{
  "n_mels": 80,
  "win_length": 400,
  "norm": "layernorm",
  "kernel_size": 9,
  "muon_scale": "match_rms_adamw",
  "orthogonalizer": "newton_schulz_5",
  "adamw_lr_other_params": 0.0026,
  "grad_clip": 5.0
}
Rows from block 5, named by matrix and row number. Rows with one number belong to one channel. Each number is 128 + 24 x the weight over its row's rms, rounded and kept within 0 to 255. All counts start at 0. Numbers have three digits each. After the name is the row's rms in percent of the matrix's.
# convs1: first pointwise conv (model.blocks.5.convs.1.weight, 288x288x1), inputs 0-95
# convs3: second pointwise conv (model.blocks.5.convs.3.weight, 288x288x1, transposed), outputs 0-95
convs1.113 117:128095128128175128096106104128090101114149128117111137157128145191128128128128128086157128128149105152128128128112138128088087128170150128199128122128128084108155142069160128077128145128128091163143128128102128128128148128110094101118128128162121108157128181128150153128101128107128173096
convs3.113 101:182128128128098088128152128128158128128128171128128176128114128128128169150094098128128086128128103128128179100074128128101145127117152128173093128138111170128128128128140128158128128077095128105155174128128113109128128119095086128168128068111098128098104143097128128178096128128118188128
convs1.114 103:128128110128128128137128128142182152128146125128128128128128128178121128091148103099113139128128128108177128173180191128128128100128128095159196128128154128095128160135128128088128102128125098166128128128128128110150128093128159085128133095148128094128175128128128149167128150128128128120
convs3.114 095:179128128184128077115091084128192099147160128128128111128107128128181128156128102128128138128072145128128070128058128055128128128079124105149128128153128106093128151128128128119128128128128155128128128128112128123103154080128114128176146128128098095054128128189176128143128128128180104128
convs1.115 097:128128128128128098128128095146128128128128187109128128128051128087128128183128128162128095128105094147138160176128080072128128128078178128128128128088094128099103128128168116128128128128128166128128128128128128159128128100113158128181143093099128153094073128145148112188128128128168078128
convs3.115 103:128128128128128128115128142162155128128088097094076128087128154078157128128128128146128143072066147128128113128169139082128128128142128128165128128128128128128128128128091128128114128177128150062085128128117090160128123149104179128128162128082152095148128128170117128128128159155124098091
convs1.116 102:143128079128128102122128128086128184128117104128128155128128128128134152122128128094178128128075128154109128113090128180128128128161152128128128128118110155128111102128128128128121157128128128160128128128153178150128158128128095128128154128128159104111100118128088074128128128110171128128
convs3.116 102:097179128128128173132128083131144128164152128097135128119122128128128128128159113128131128141128166155140128164128143128128128185105128128128060128128092112079158109128128147128128128128126190099083128128088128107147128128160117128128128072128111184156150149128128141128101128156208128128
convs1.117 104:102127128151114161128128128128148128128128106113099146150102174128106150128154128147104128184128128184128166106128128128128122094128157128100128128128167157128128138162163102086128128120090128129128101128128195190128128128128189143109084128072128128128128128128108128128104150112147128128
convs3.117 097:128128128068148145128128128128110191128167094092154128098128128077151128121084088149128128166128154128156128128183128128152091144128094128143115128128167099128128128128143128132104146128128183128171128087069109150128128128095128128128206154164128146128128108128128128128128166164078160128
convs1.118 108:128148073128148128128128128195128128133128139109152128162168144128152128155128128165079101128154159089128185128166180102128168134128128128102128128128128128128160083095146128128128092128098106128128128128128198128105078128149128100128099155152128165128150116156085154103080128128128109170
convs3.118 104:206128118067128128128108128128154128128159128128128142090128128091128164138106128143138128108128128128141143127145103172081158111149128128087128128166128128128059128152163130107062128152128125092100161100092128101159128128128102154128098153128128111128163103113118077108111139128128128128
convs1.119 089:128128128074128102128128128128147100149128089128187098128128162100128128128128102128128091128128114128184058128128136147128128128153128128128117128128128138128095128083128128200091128106128128128095093128128128128128128128115128068103128128095128128089096182084138128113128095128119128128
convs3.119 096:128128128119138163128120119128128111109128193128133146128128128100128094152138131093128128128173128079128128128128128139128128128153128110144117096112101184128146128128128128128128128099128152112128128128128128133128128128073128128147145122128105128143167183128128106111128128158118128128
convs1.120 095:128128128109116146128153128128128184128145128128128159128086128076113128128094128128167128120147128128160133165157197128075128121182157128159128128128104168128144128128128167128152123091128101128128128128082092065154128128152101128128105128128128128107108128128128112128128088086128128128
convs3.120 092:128104128181092128128128128128128159136128112111091096108164110169128165115139128171099088154075099128128128128095149128128128093128128128113128128108128178128086128128158102128128128141128128191090172148128136102075157128128128194128150128128128152128105106128141128128128128144128128128
convs1.121 099:107128128100154128113128154128128076161128161068128128128128077138150128128128097168128176098165128128170128128094150128174128128155159128128082128128128174107162128181128128128128128179146137128099098128128128128097113128092128117150128128146165125094128128128128128128144128128144128128
convs3.121 102:154128114128156083128128142090116128128128155172128097128114122128098111128133128128081128171128128156128115107128102168128104106128105165155128128128128128084128128128128145174128095174083144128110128128170128128128183154214096158094128128128089128163128128147128128128092105107140081164
convs1.122 101:128128116051115147138094098105128128128090155128151150128128160121089151084128128128128128128128155110110063119117128128128167128101128128171116117128128128128155128118091128128128128150128108173128174174128225128128128099106107128123128142128128128128151128128128144128128193107128128168
convs3.122 102:128128103077128128076075080081128128128086128149128205203103128128128128128156154128143159146128128082128083128095128128178128128128143106153128154128128106128128193198128128105128098128150163128168128148154128128176178088128095128128128128102128106157156097150128149128128128128128160087
convs1.123 101:170090148095137111128157144194128090110128128096128128101118176149152162132150128087162086105128096128128128128150128128104128128128128128093128126133206141172138128128128128128137128128128169066116128128128133111128128128131100088128128128128098062128128145146128150128128128097128128185
convs3.123 096:128128128109128128128101128097102128184150093128128172168128156128128153128095128128128144112170153128128128128128128128206114145094128088163151139128072142161141128160128128128128080128107128174150089128128098128128128172128128106128096087116128128128104164149128128128128128081128079128
convs1.124 102:128086096128107106076128172128092099098109128128128111096128161128128111173128128128128128128128128128141128101128128128095128098110101179162128128128125151103171128113086128128160097143128128128126115091155067128128077123106128128128101130128133128087118168089128109128128144153128115088
convs3.124 108:128128111141162128128128128139128177149128096113069068113128128108111128141073128084128128161119184128121147128128128161147044101115115128161096128128128128167079098108128128145140105128128171154101153128128128085128128128128151101128106128128151162128092106128128164128095111173128106143
convs1.125 103:084128078128108128187128128112126128128128128121128128128096103157075169128183128128128178128128116097107128144128111128128128128110128128096150128163172145152128099128165128128107102128128128094128157056128136128084128074185139128096161144128166127112128128128128128116128118157088128093
convs3.125 098:128108114111077173128084128082128128128075157128128128128128128098105128161142128105099100128101171128093151128128141177128128128062128128128106128179188186108128084128128080128128128128102128128103128114128098065128110163110128186128147128106128128128161108107128168128098161154163097081
convs1.126 112:144128109183128128128190128099128157128163106107128096162128134178148128128128128142128086128162124128112061152167128112128128128128104162114128128084151128099049128090128128089128132117113094128148099111128128132110128149128128128104108107128168141096108083177128128123080096138084128128
convs3.126 107:156158128147128164095148128153112128128109143128128128128112101128063120128128128151153086110156128128128128128139133104068114128157128093127100128177157095128197074096128114081092128183128097128128128098128128128071089151128091116094128128097128128128098128128128041148109167139128128128
convs1.127 102:091092111128185128161128170131116086126128128128122080128145128073070096129166136128128128128096127128112128089152081101128101074141114128156114128128128085139135094149128128112069116128128128161128128128128128128131156085108128128076128179128128128128103091128128128153128128128066121098
convs3.127 092:128128128170169128128128167161128128128128190128128128128128128165128128164127128128136125128128128128128159128128171096128152106114167128128100118128128188164163114128109128069135159128121158128128112104101128128128128128128128171084128159128151128128128090109181128159141114156070093128
convs1.128 080:110128106128128065125057108128128152167128128130084128174143128128128128128154128128091128128128128143128128128119128128110096128128128128188128128128128128081128135128168128097128188150128172128103128128128151128128161168142128128151073105112096182095179128122069151157128128157128110096
convs3.128 090:105128165113177151128099167147128154114209128090128094128128128128128128152190128128128128128113149164128128128088128097114128128128201148094128176128128168160128119128147164107148101128109128139128128185160204119155179127128161144128157128098102128128149115160157128106128115152128128128
convs1.129 113:128201056144149104119128128147128128128198128105070154158112098128163128128100128128161128182128128151128128088179111128128128102128128153128113088128150128128127128128128136128104128128128167128128128138128137152153128128193104128084146166152107183128128151128147128164101128110128128172
convs3.129 108:128155112128128128160128128131128128069148162169128108141131202128110128128128128128128097128128128098128128060148158128095128073128128128160128159128148128128128109128158128128128098128128128128128128146121128154210128108095103128128109101128128128103069128128128128160128096102156128128
convs1.130 100:128128097128128128128156128128128126128128128128128076116128097156105128128137128149128179107131128121128128128091089128128156145146128109128105138139093108128128095128128128174128159076141128106101128128151128107165128128128180170128170140097106112135167180128118083128128120118147128095
convs3.130 108:128102115128128154101128128150128082172128128128101160143128128088128128081096112128141139128112137128128128128159148128154175128128107128068148150128128128137128128212128141156109075128128107128107128068128175128128128116086126170128128155128075128128082134128085128128157128128148109095
convs1.131 097:128165128139128128128150105128128172128128128089128128128128128142117128163106128175165128128081128117165128128128128128128090128143128139170128128128150146128178148128148170144094128128145149128128090128128128162146159092165114166128128115103182132082171128128128128128128074150128128089
convs3.131 097:106128142128146128177128128128128128132105100161128167128128128128172148128128128128128128128128128128025128128151128128102128128128146163240106128157128110128128128128128128092157107128095128117128128128108115116128080128136128101128170158092128085128121047128128128128128144103143174128
convs1.132 114:128128192110128166188091091086128102128172128075128152150155167142128140093128128148128128128128116128128128128087128128128186128128128137128128156128161172128080133187098109128128128102108128128189152147099113066095128128148136128128128117066111075128128170041128102128128128128162181169
convs3.132 098:146166165062135105168128168128128128128116128128132128152128143183128160128095107128107128163128128128128128128104197128101128101128078128127128160128134128110106172113128128128128161128134128099155158128128128128128141101155128128116128128211128183159128162182160156090139128128128095128
convs1.133 110:128133141128128128163195128176128078128128128044128128114161148128128128128156128145128111128128143128128128128128109128128128124128128094128178128128128090149128145147122128128158128128091128068168173114128156123115125090157128112159164102115128096101128144129128150128181125141128128128
convs3.133 113:150128128126080148143076128128097128154128128176122128128151128148128185150162158128128128154141157128128158128136140108128142128155128077128046128128143115110128128117000083128107148124116125141083115128155146128128128129128079123128104139171128128128101128128094093158128128103165075151
convs1.134 094:087128121109128128128100122128128105128112128098115192128090128128106089161128182098128087190128146128128128169128146128136128128128128128128113128128128128128129157148195128128113107128168077128104095128122101181128128129108089128128128081120102128128140128142128128114128165128118128117
convs3.134 094:128149128156128144069128128128102128161128149108133105118192128128118128156091128105128098147174111156102126115128151131128128128108160128128169156136128092128091128128128128128128071104106128116150128162170128140128128111142128128178128128100096128128128147156092160128128128148120159134
convs1.135 097:098147128128091091128128128115194148093125173128128111166070151089128128128128128128114128146163128161083187075128128134128173128128128144128060128128128128159103180084128128092165107128072128128128105128128153128156128083104128096134128120128128159128117128128128128147162128128159145128
convs3.135 104:128128109088141128106128163164144128121128128102100128159090128128154080107128128096128128153128112164160123139108165186182120128143089128101128128168154138128164128108128128129183128128096139133099128148128054128128181154160128128128100128128120128170138128069162128114125138128073128181
convs1.136 103:128128128093128128134143098128128117169106086128162106159128128071128128128128128128128172081128091128107152139128063128128179107135128128074127107148082128181128138128100128183128128128160078156128128116128102128128146099128102128128128128128158150128128128128131128148094144180156174105
convs3.136 090:128100128128176128138128128107128103128128128128128128109128128171128098101196128128128128225095128171155128128128128128128150128145128128141128151111122139128092102128128128105120058140128128128128114128128128128167128140197128096128128128121128128128135155076128128128153167193128128166
convs1.137 098:128128128150137157128086128158104138128107094162128096128140128184128163128176128128128128167128148128128128128094033099128128085128128095166181088086128118089128123116162112128128065118128185110130173128128164127092128077130171161128096103128108128128128128102128128089128128128106077128
convs3.137 095:128128128128141156094128147128154087145102128149128128128194105128128123128169140153128128168179112114088128128128127128128128128145084128173128153128128174128082128147128128187128128128152128092078136035128128128128128128128128128128128128115128128152098108128128128128100199139138128172
convs1.138 096:128128189128164145128128142128114094128050144151101128128128134094128070128128156128128128128128128128128128173128063128128102128128128128158128128107128128128128128089096128128128128128128078128132128105128128128103142155174128128128110128128128112104128109128101128079128128116134148128
convs3.138 094:147070128103128163066131105102149178092148128156128128156128128128128128128082130182124104189128128128096128128153145124109130128128128128147128128128128149128128161146128153156146142128128128128106140103128146128128102128128128107128060064128128135151128128165151079128128111128117128103
convs1.139 099:128128190122128086128128076115128166128128128136128128128162109089128128160141128128128107128128128169128098128128101157128097121124065091128172128128122089128114096164128134075128092128153128128105087110128128105128163133124128128128128122087128128173159128118128128135105074128128136151
convs3.139 102:175128121128145128172128115100141108161128077128152128073154128071128156128128128128081128128160095192134128142167086105176142138128128128128128144128128183148128128128128128128123111085128128180160128060128128144098128128128128128093048146200128128128128128128128128128128128128128128138
convs1.140 103:128158100177086128136128128128128100128128141128128128107128128160128128128161128090109102168082151128094174141128124128083128128128128104204156107128128128128153128128128128145151103128128116102102139128128113153160128121152162128128159151154128101042109128128193128155128093128128128150
convs3.140 101:111108128128128128128128128161104137128128171111098130128128128143128166128125128128128090128128102128154128128119100128153128128107110128128128128128112165170128128100149091128168128087128128128128128153134108092128162128128128128112180087128128172134060085128126128177128165100096074159
convs1.141 092:136128067147128128161128104128128151128138153128149103128128076128117128128169128120117157156128154128128103172128128128128137128128128174128128157150187084151128128148128128128111184084150128121128128128128143156169110128128128128099128128128128170128128137097146128128128128128128128140
convs3.141 104:128128128099128128150142128096128128165119128128128128100128128151128128161128128128128128128162128120128128144128192128128041137166169138107138145128128128000131128147128128128128128153188113128128113128128093172128101128128128094128106128128128128128128128128086128128128128128088128146
convs1.142 099:107095064155112131128128162176128128128128128118128139128135128094128128150128189144128119076128128128105164158128166099128151166098128152078128158128128145090128174120128128128128098120128128129141179069161080128116128093174128102128128104128128085128105098081128128128128172099128107161
convs3.142 098:128083128152128098128143128128128128112128189128128159143128128128144128128128128107128102095141128167096128128128128128128128128141128124128128128128128094126128128128128154110128099128103128128076072128128128128128128120142128128135128128128141177103153128115128169178168102166128128098
convs1.143 090:128128125128158114153090128128128128087149106105166128099098128154135173148110128128128128128147115128144158128149167128128090139074128128128150151091128128128095128094128163128176128128128192121104096128128128128128128105141128105151128128087096128128128128128096128098121149162193151128
convs3.143 093:076128148101128097128105128128105128109187128128105146103128102128128150172145100152213128115128128128180138128097128153146091108128128095128128117128128128116102128089120168128169128146128128128128149128128166143152128128152097098128128128128128179128128191128085128128128090180069106183
convs1.144 105:141128107162128146128128128128138101105114128169146109128135128201128128174145128144142061128138128128098128133175084176128092128128128064128128142128128094148128128128128090128128128128128128128123128128121128113153128128128128128128158128128091167111100128128108128130101155083128157068
convs3.144 110:161167128113128099128128128105105121151110081110128128104148128111128128128177128122152093151160162128128181123128128128098128128117128128128128084128080128128102119133169171169113141175128107150113083128128157128128060098128128138128128077115128128128113074128087128128133137128165115078
convs1.145 101:168128128184128115121164128128090128117144128091128163105078133135068090176151128131128151156154128112116100098098128106056119128128096039128097128103110128128081128177108128161128153164128077128128128128128128096128158172128128120128095128128155128101152128145089152063145143097128149128
convs3.145 099:128159128128151128172095128147143080128142128128059128159128128167159111115186128128128092101116128136128125156104128174128128169128176157178115128122128178128106128128174128110128128128128128128081128035128164128128128161153128113126128128128155128128087128128128160091128128128105128128
convs1.146 096:128174128111157179193128128128128128128128128105128128128128153136154169152109113188153128095128185122128086128128174121089144128128128119128128128128035128128128128116128168128128162128033128154109128157128128128128152128164128128093100140098137119128128159128158128159145158102065128128
convs3.146 090:128128119154144100128128128128045128158128128120128128173128128104146121128128128153159155128173158128128128128128102176096128128137096128128128128128128139122101154113128128128128175128128128128128128255117100166128128125128128128128094128128128115179112128167128128128117099128128128128
convs1.147 096:105128188089172128142128128114150128128128072188128169128128101143106078128067128101167105113128128128089128128128128128130164108128128110128128128128084128151100117128128170153128098128128128128128105127128088076128090162104162109095092097128151143128128116128128128128128191128128192128
convs3.147 098:128128109138128128093174128066128128112121128128128172110070128128105128134128105116168160145128141128121112128128102128157160162128128097128133128089143170128102105128147170131064128077128128128147128128110177128106089128128128103128064128100139128156109128149128159112154128128093128128
convs1.148 095:128111128128094115128128128175128128128128128128128107074189128077095113128174128128128174166128128173128128128145128128128068174078100128128128128128128137162149099152165128080084075156128158162107096128128093128160128080128089147154112128088128128153128173128100128128067095118128146128
convs3.148 095:128128128172095128081128120152128128172083128119161158128169128128094122128109085128128100109071128123109100128095128128055128128128128128128128128152128144139107112128128128160133128128143128174068128076145180128128128142189143128158104128128128087159164128128100128137146128048159105128
convs1.149 115:166128128149141116068146153178128101128128128128088128128128085101128086128126128119151128095128128182128183128119128128128128130150128128149128128159128128105176128128128128136107064090171128128117128104098098128128141128163128128128140089108128175136122124128128128152156153181095133128
convs3.149 105:128146128203166128128128128061142108128113139170128092128128153128128128138128128095128128075113178144156094128137073128164102128128148157161144159164128128128128128128162075080128113130149097128164124149128128176125154156128143168109093128141128128128128159128181128142128128128100128128
convs1.150 103:128099128157084128128140159128128139128128162128128128107128177142087164128128129128128083156141128128078128111128128128128170128128128161128142128128110128104128126174107136120128128128154155128128128128128092128128128167116113095128105081134173128074143128128128115128128128103152080108
convs3.150 102:109128128086100128128101142153128096128128111090175098128128128148143111128128110128157165128128128128128128169103128161128128128146095128128116128128128111098152100113128128110166176135128167128181128128128108145074105093106128128093128182128092160128133128128153161128104128128138102128
convs1.151 108:128128128128116150107095159107128128128095128128128128128101128128128128102117099118160128103128111102128082109128130181128125161128114128144102128128128128128128083128152136117100137078088087128128128153128193128128128128173128108146154128128131080139128128128177117128128077128128112161
convs3.151 107:128128128128105179128128134128128111157128128142128128128107135176077128142128128128161128161128128128150114128128151096128114099156140128128128130163118157141088128145109128101128128128128128150098154159128128103162128166119101128078114121179147128158168137128128113095148164146150157191
convs1.152 115:143158160158128128163128101136128128098128128128162116141128148103165128169128128128128106069105128128122107128095128128167128164160070128141179119146128128095128128088128146128151158128128128110140128098128128128147070099128054098128109152128103106122094144101128128118140142099128128101
convs3.152 097:093165155128143128060128120128128128128128128128076128115128091138128128128096128093128151128128143128113128131094128111128088128169119148128128181150148128128100146128152182128128128128167103177201156128128112128128191128107158113125128128128085107092128128128128119064128098090128111128
convs1.153 101:128083098128128128128128128128128105111128128139139128128128086103167128128128128109102128100148083128128084107128128153128088111128128128128094084112144102128092128128128128091107115128096128162128128128128077128128128128128174110128104176128128155167138139104141140155148128128211071074
convs3.153 109:128128128138159088128087128111126194094128128128167128128161097128128158097148110128128128128128164105128180128113136144093128147092128158117162128128128128128137128128173069083121128186128128155138128128103157100154128128114114108128128128145128075128071112128108151128158128151175147111
convs1.154 093:128112128137128112128128128111084128128169074128101180128121128148108128104128086151144128076128128083152090162128128113128128128128110128128128128128128109148128094083128071122128128071128128128087128128147128158128128172128084128093128109128128156107128101128200128076151160153084128128
convs3.154 092:128092155152128151158128151128128103128174128128094165128128128197128120161128128128128112077128148089156098128128128084128128107128128128108128128128128136128128128128179112128155104128089117128103092118128128159163107145045128128128077144128086160128159128128128128128128128164157065128
convs1.155 092:128055128155128128128128132128128080136128128181095161128149146090128124107128128128163128160128111111128115116059146172128128092146094128102128129128128128100128128128143150128128128209106128128128128139128128128198128080152147128128119128108128128128128136128128128128128128153118159084
convs3.155 102:142128117158128169128108128128128128105184128128076128108150128084128128133128162128112145163118128128086111128060163128128128128157105128128143128128104128168128172128128128149128128128128088136148128128128128089128128072157111128128113084152128128128128128128128128128128128084154112128
convs1.156 096:145181192148128128091128128128128152081178129128128157128128105128101128128128128112107181091152128155128128113105153125092088108128128089128128128128086163128128128128151128125160128108128169142128177128150128128128128128127184142128173128128128180143128114102128148119143128114098108173
convs3.156 103:128170128117106128103147128132098128128128128128128159128067128153103118128128128128123112103191128169128128128111171128102128128128128075090100128088162169099120081175155138128128132109128112128128128173172128128107078176128086128128128128107160128128144093158154183087128128128128160084
convs1.157 101:151128157136128128128125094107161167128128092074052128137128175087117160063093101128096128159128128143121149128128152167128153128128062113112128106089177128128173071128128128128121128128128104128145128150172128073128103128128128165127128128165089128112086128147096081128166128111109150153
convs3.157 101:128128128163083118151111128113142128081154184128111128151128128159106092149160114128128128143144128128113128128106123128159138175098128098128166128121128128128128105112128056128128162158086100128128063128099106162128116160089128062128179096082094128128101154128128135169159148054128081157
convs1.158 097:146109090128171128128055220128140140075221128128128172128180152128072094116077128128128128119128128128190094088128128156128128091109084128128128128128178128128155128128178128118119164123128128167128178115128159128128160088086179104128160082128128128103128128128093128128128101128128128088
convs3.158 103:094128086128092147105112148100128128164167128070128160128128138128128128128212148084115082185086128155128128112159128126114128101150128128175128128108128154128128128128128128118128176099128114128128128183128128128128109107112122128123074144128128087128109161146128115128128128151137125128
convs1.159 105:123118088168157128128128128128102128109108151172128128099142128060115175128184128140128128128104174128092128128093128104106128108128128143149165156128128149151166128128123124128151128172128149128128128105128022128160128126128131153156128128128155088128169061152165128110128128128128104128
convs3.159 102:059104128128147128153148128095105077128163128128149128158157128157128103128128128141106128128128141140109128128148128091139117100142112163087128149128165141128128128128128128128088128195163128128128098150116128128128157128128128128128100152143128128128134102128128128148171128128191151111
convs1.160 100:128154147111128103128128110063147128099128097128128177163158128161128128180094128128128107128128128128083128169181136128151112103093128128142128128116128078128083151137128128114145091161128128128128128100111142085128128128094109112128166111128128182159128128128111128147141139128097079108
convs3.160 095:128165128128104157091131128162151113146128128128100091099156115229128128128156165128089128128087128128128128128128153128128128128143128128128128156128128079111117128128128128128128112128128086128152109109091128128147128152128138077139177128157128114121112160116158128128133088070169153093
convs1.161 098:128128185128107145128183120166128128076128146128128128128128176065128150102077128153128153076137162128128102148091148128170140116099160128128067128128145128128178128166128128146128128171128128128128128128128152076122128128128138128123128135128131172167108128128128128091128128113128128128
convs3.161 099:097153128128093085128128147128157128128103157128102151116104128155165128128146100128173128131128128159178103118128128130128128128128096128128138128151128095128128041137141128105168148107163108104121128151141158128119128159136128128128128128082155128128128128128138108137113128128143128117
convs1.162 098:128098128128128159128163089109151109158157128128163150118120074128128180128128128150128128115140128128128118115128128128161128128128128083182114128187128095158128191128159128128149136128128084098128128128141165128149095128128092128079100128070144128128177128128128104128128128166128118128
convs3.162 103:128135128104128135078170128135117156128089128143128116125148142107132170128128128128128128128128169128150194128128094128153128128155128146085128128128128128150128113128128128149136128106089108078128128163161128128141121143128093153152067128169128102167103128128145128155150128128128115128
convs1.163 098:128087191128128128148096128147128128128128166170128112128128128128116128128128099108128128077179128148120103128150128160128128171128091200128128128170091128166128128128110072168128128177103103167147098104128102161128136128128154164128160084128123107117128128128100128141128128162090080128
convs3.163 106:128191141101090128128128095128109164090141103102103128206128086106113120146128149128156103128128128120128128114128128104128134107140162102151156128134128128058187121128128162128128128128128132160101128103128191145128128177151087102108089128164174155128158152081179106143128083128148128157
convs1.164 103:149128128128179128090128069128117147137133128128128128177128128128140128128112128128154128128154128161094089161095128128128105128102169128099128106113149123084176048163128128088118128171128158177128145128088057119128180128166103077120128118095109128128128155128128128128062128128124167128
convs3.164 094:128128157128128128128128128087095128154128162187128176128128128128128025128093128128128128129128128060191152115128088087128128128090080128128128128049128128155128093094173128128105128178128172128125128128116128128092128140128169128128169102128172128128144128094128148128128111128130073113
convs1.165 097:128132158153128128128128156128128090128113161144128114147104153128118128157128161095128173128128128128120176172100115126128128102128128103128090213128151128192128128083071146156128128112128128128128155128140128089128111128128166128064128128128128106128128141128128128128115128116128058146
convs3.165 091:128114128128128128161128128128128085177047128151162160128128128194175170128128133111128128128128128141128128108096128128099128128128128085117128161128137128154128128085128128128147093128128128159128128165128098166128152128128128128100128128113143128128063134128156128128102158128163128128
convs1.166 099:128091175128144128128128128128128128128128128128165128128119088110157128128153109128128128128102127128128128098168129174128152128108128128162113128158111128128105128128128128128128128061179128128099109111128128149097128128061158095128118097078152128156145088128146128128105128128108128152
convs3.166 101:109152183092100075103093095103079128151128104190134128128128128128081128159164128148118184128128128145130166128200128129109175128128128097162150128128159128128150128128082108128165128097128169128128128083128146128128128128128149096108128114121110128142128071113128128111128134128120176098
convs1.167 101:163128218164128128128128072128128115128136119128128117136128128161150128153145128128080128107128128159104146128169128155132163144087106128132102128128128105183128153128096128212148152181200128149128155148166128128128144175128142128128164160119150148128128128110156128107128128128128080153
convs3.167 102:096128204128125135128154114171093154134141128108128082128114128095148128142084128128111164156128209128173128162128071146111150128111172128186128128128151150161112119128128107128114128154091192128128128116128166084106099128128126057128082143128128128128188128128138128147128128171128095128
convs1.168 093:128128128109128128128128124158125161128128128128051154128128128128128128128122128096183128214128128094138102128128089106128128128140088122128128174094110128099131128128128128144128114151128128128128128119082059108128128128128128128128128107128128097128106128128087128128128128097094118128
convs3.168 110:151128128128128100212160128128128110128128128110136106105128087128155128112112128128063128128135167081128128187106055128101128126158149128128136072128128121128128198128083101128128128156128157154159101128128128128128128083095128128128128162118128189143095112128184162128128158128128081128
convs1.169 094:103128127180113093154128114111128113143128128128180167128128128128128128128128128128096128128141128128154106143128172153128071128128182128113095156109085128128128128118128128188127128128160128128149114119117143146151187110128128147128118070177098185147165116189128128128112128134128147090
convs3.169 106:128068160128128128164128128129104170128108128128178128128128117147152155144128128107102128103105119095128128121128069181147161128088193128128128162128094067128128135101148096134165128128149128131128124085128147071128102128128161128128128152128109128128128164086128107096034128070154183122
convs1.170 098:091063095142166162108128128128170178102182128082128112128128143128128128128128076082152133106147128088110128076179128092128140140156169166128128104173128108132128172128096128147128102149145128128182153128110128180128128128128094128095128128093150128093128153128152128128128128174161128128
convs3.170 099:118128139104076150128176098128131176128156115112196128128128128128169167088128145128106128128099191128128164126128128128128109114128111128120084138124128133186128110100128143133128128128084111128062128098128118161128128082091128178140107128186141128141128128128128128128128128176128153128
convs1.171 098:128107108128128128128143167128093128163128128152098113128096103113083128128160145128128128180155126128165147118188163113128128165147112112102161128128166060102096128128156128103128147128128128128128128128080128133128128108140128075128101128063141145139085128109103149128128128128110128190
convs3.171 101:128128128128128128128128094128058128162176189097073118112128161141128067105128188167128128152087141109169128117153157128147162128093128118104083141128128185128104125128122161121116179128118128120128128156128142128152109087128115176108141119128128172153128128128128128088128128078155128084
convs1.172 096:105128092128128128128128144128128124104128143092128128068077163128128106118128128095170120106121169167128128085128128128081128128066088128128185128128107128141128112113171118150128128173077063128171128080169128151128145132111098169128128128128128128128128128128128161201109112096128091128
convs3.172 095:128148128205106107141162155128100089100128128070128128130128128128128120102180128128167097128171128169128155152128128174153128077111187128154165128146128128128128128125128173106123128100148087189197128145144105128128189128154152128128151156104177128148053111128180128128128128128128141145
convs1.173 108:128169128169128185128128145128128113128128128128128113152184128128128128161141128149128128070128128128076128161138128176170128128128099147115128128128179128128156128128099128128101128128127128128128128122106128059092128096128128164128185147128111177118147128128086128147109128128128210128
convs3.173 104:128109128142128163128128128104081080128128128183116128128128128128101128065142101128096109106128125103143128128168128128085148105128110128146128155067128128131169128128128098115091117128128126075128175100144128128128095104128128128114128128128090128098181170128164128128104128163157193194
convs1.174 089:128128078128122092128128182128155145128128128128128128149067128094187120112128147104101128128128128128128087128128128128119147128149128176169128128174179103149128128114128128089168128090128128137128128165128105138128128128128128131165097128128128128128176128148128149128128094183154128152
convs3.174 101:128128084070103128137122143172128128128095100150128158132083128108128128072128170170177128104186128128128128128128146148103038101128128128128168096128128109177118148181128128143128107092128095128128124156128117181128128109155080139128138070128128139128128128171128128139128128101147128082
convs1.175 103:125128128128160112084139128119133140128128188156128138128108165118161175128128128081165079128128128107128138091128155128052189113175128128128162128130128123128102099096108128128101128116096128128093087128180128128128134150128103141164116118128153128100085128128077128151128128128128112110
convs3.175 094:128170128082137128128128171128128128122116178128091128086128131128121164105128173140144106162128092163128128159128167153128128164128153090128128128106146128108128128128138145063128110117128141128098162091128085056148155106159135128137128097107128128149128154090151128128128128128128128128
convs1.176 094:153169128128128173128166128128128128137128163128128122128128126128128128163128128088103128163128119083128128128128128128070128128128128128114128128134160178128065186102102128128147153128128128128128116142128104128128087128128128127117128107114087128128180153128138076145128140167128128155
convs3.176 106:120128128186128140099094088155088128128128219092140128110128128102128117128109128104128105127128128128128100113180160124118128128128067053128149128128152078128152126090095169128160128128128150171128128110128128098128165128128158128149128128085147139128082128128101171155167118128128128139
convs1.177 104:128128111093108128128172112159128144128128128122114105128128100128168128096179100128128143128128128128132167128154124128128128128128128152128128079149152121128128152128092128128128156128170128128128128118133128086128128095128128145111108128144128144128154106128128100075128128115109128080
convs3.177 109:149157142156098128128203123097160081155128128128128155150095128128158099090133141128127066110114128079148128128128128162128091134128189208134101111112112109149128099128095128128128184099099128128162128156150084143162070109128128128143140128128128128105128140128142082128128087128128128109
convs1.178 094:175078128128128165193143128075161178128103098126108128112088182128156082128128128167105092098173119169128166128100128165098128128128125093183128128128111100128128128128108128128115128128128128165097105188179128128128128143128104128128128128164095128116119128100128128128164128161128128141
convs3.178 099:128128128128128105175128101100128128128136092111128128144128128128167090103128128128121175128156128083165128128128128112152161154128111128148110128128073101128128128128128128109150102128181128128155101164190144156128128144138128128128111149107148128128128128165128112064128128128148128159
convs1.179 092:128128166128128128075107137128128128128169128128086128128128158110078108128115128128128128128128090128128071128102128152128131128128107087128085128146128128097128107128065076128128128128095128175076128153113085163128081147128140128099172120112100193128107128127142128102128128181128140128
convs3.179 089:089161139128128085128128128125123155142133128128128154078128072128071089128106108128128141094081081093158088128142135128128128128128098128156128160080128128090165165128128148191128147133153128128128128104128128112128110110098128115128113164137128145128128128128106119169128199128201164172
convs1.180 111:128128146128147128161128172128132128128102165128103154128128128128128142128137163150111095099128112142082065128150128148138128128103153128153128116087128128110128128112141128128128128128185175076128128150158128159104128128153128155128097136128139166168128128107101128128154104128128128141
convs3.180 101:169144128128182155128162128128128090128128100116128146108128168128090128148140111119106128128155128128114128148069128101128128161094128128128128082165128147128128169128128128128148128128077197128080106077083115128024158144099102157147128135169157156159118128128142084095108156150128085128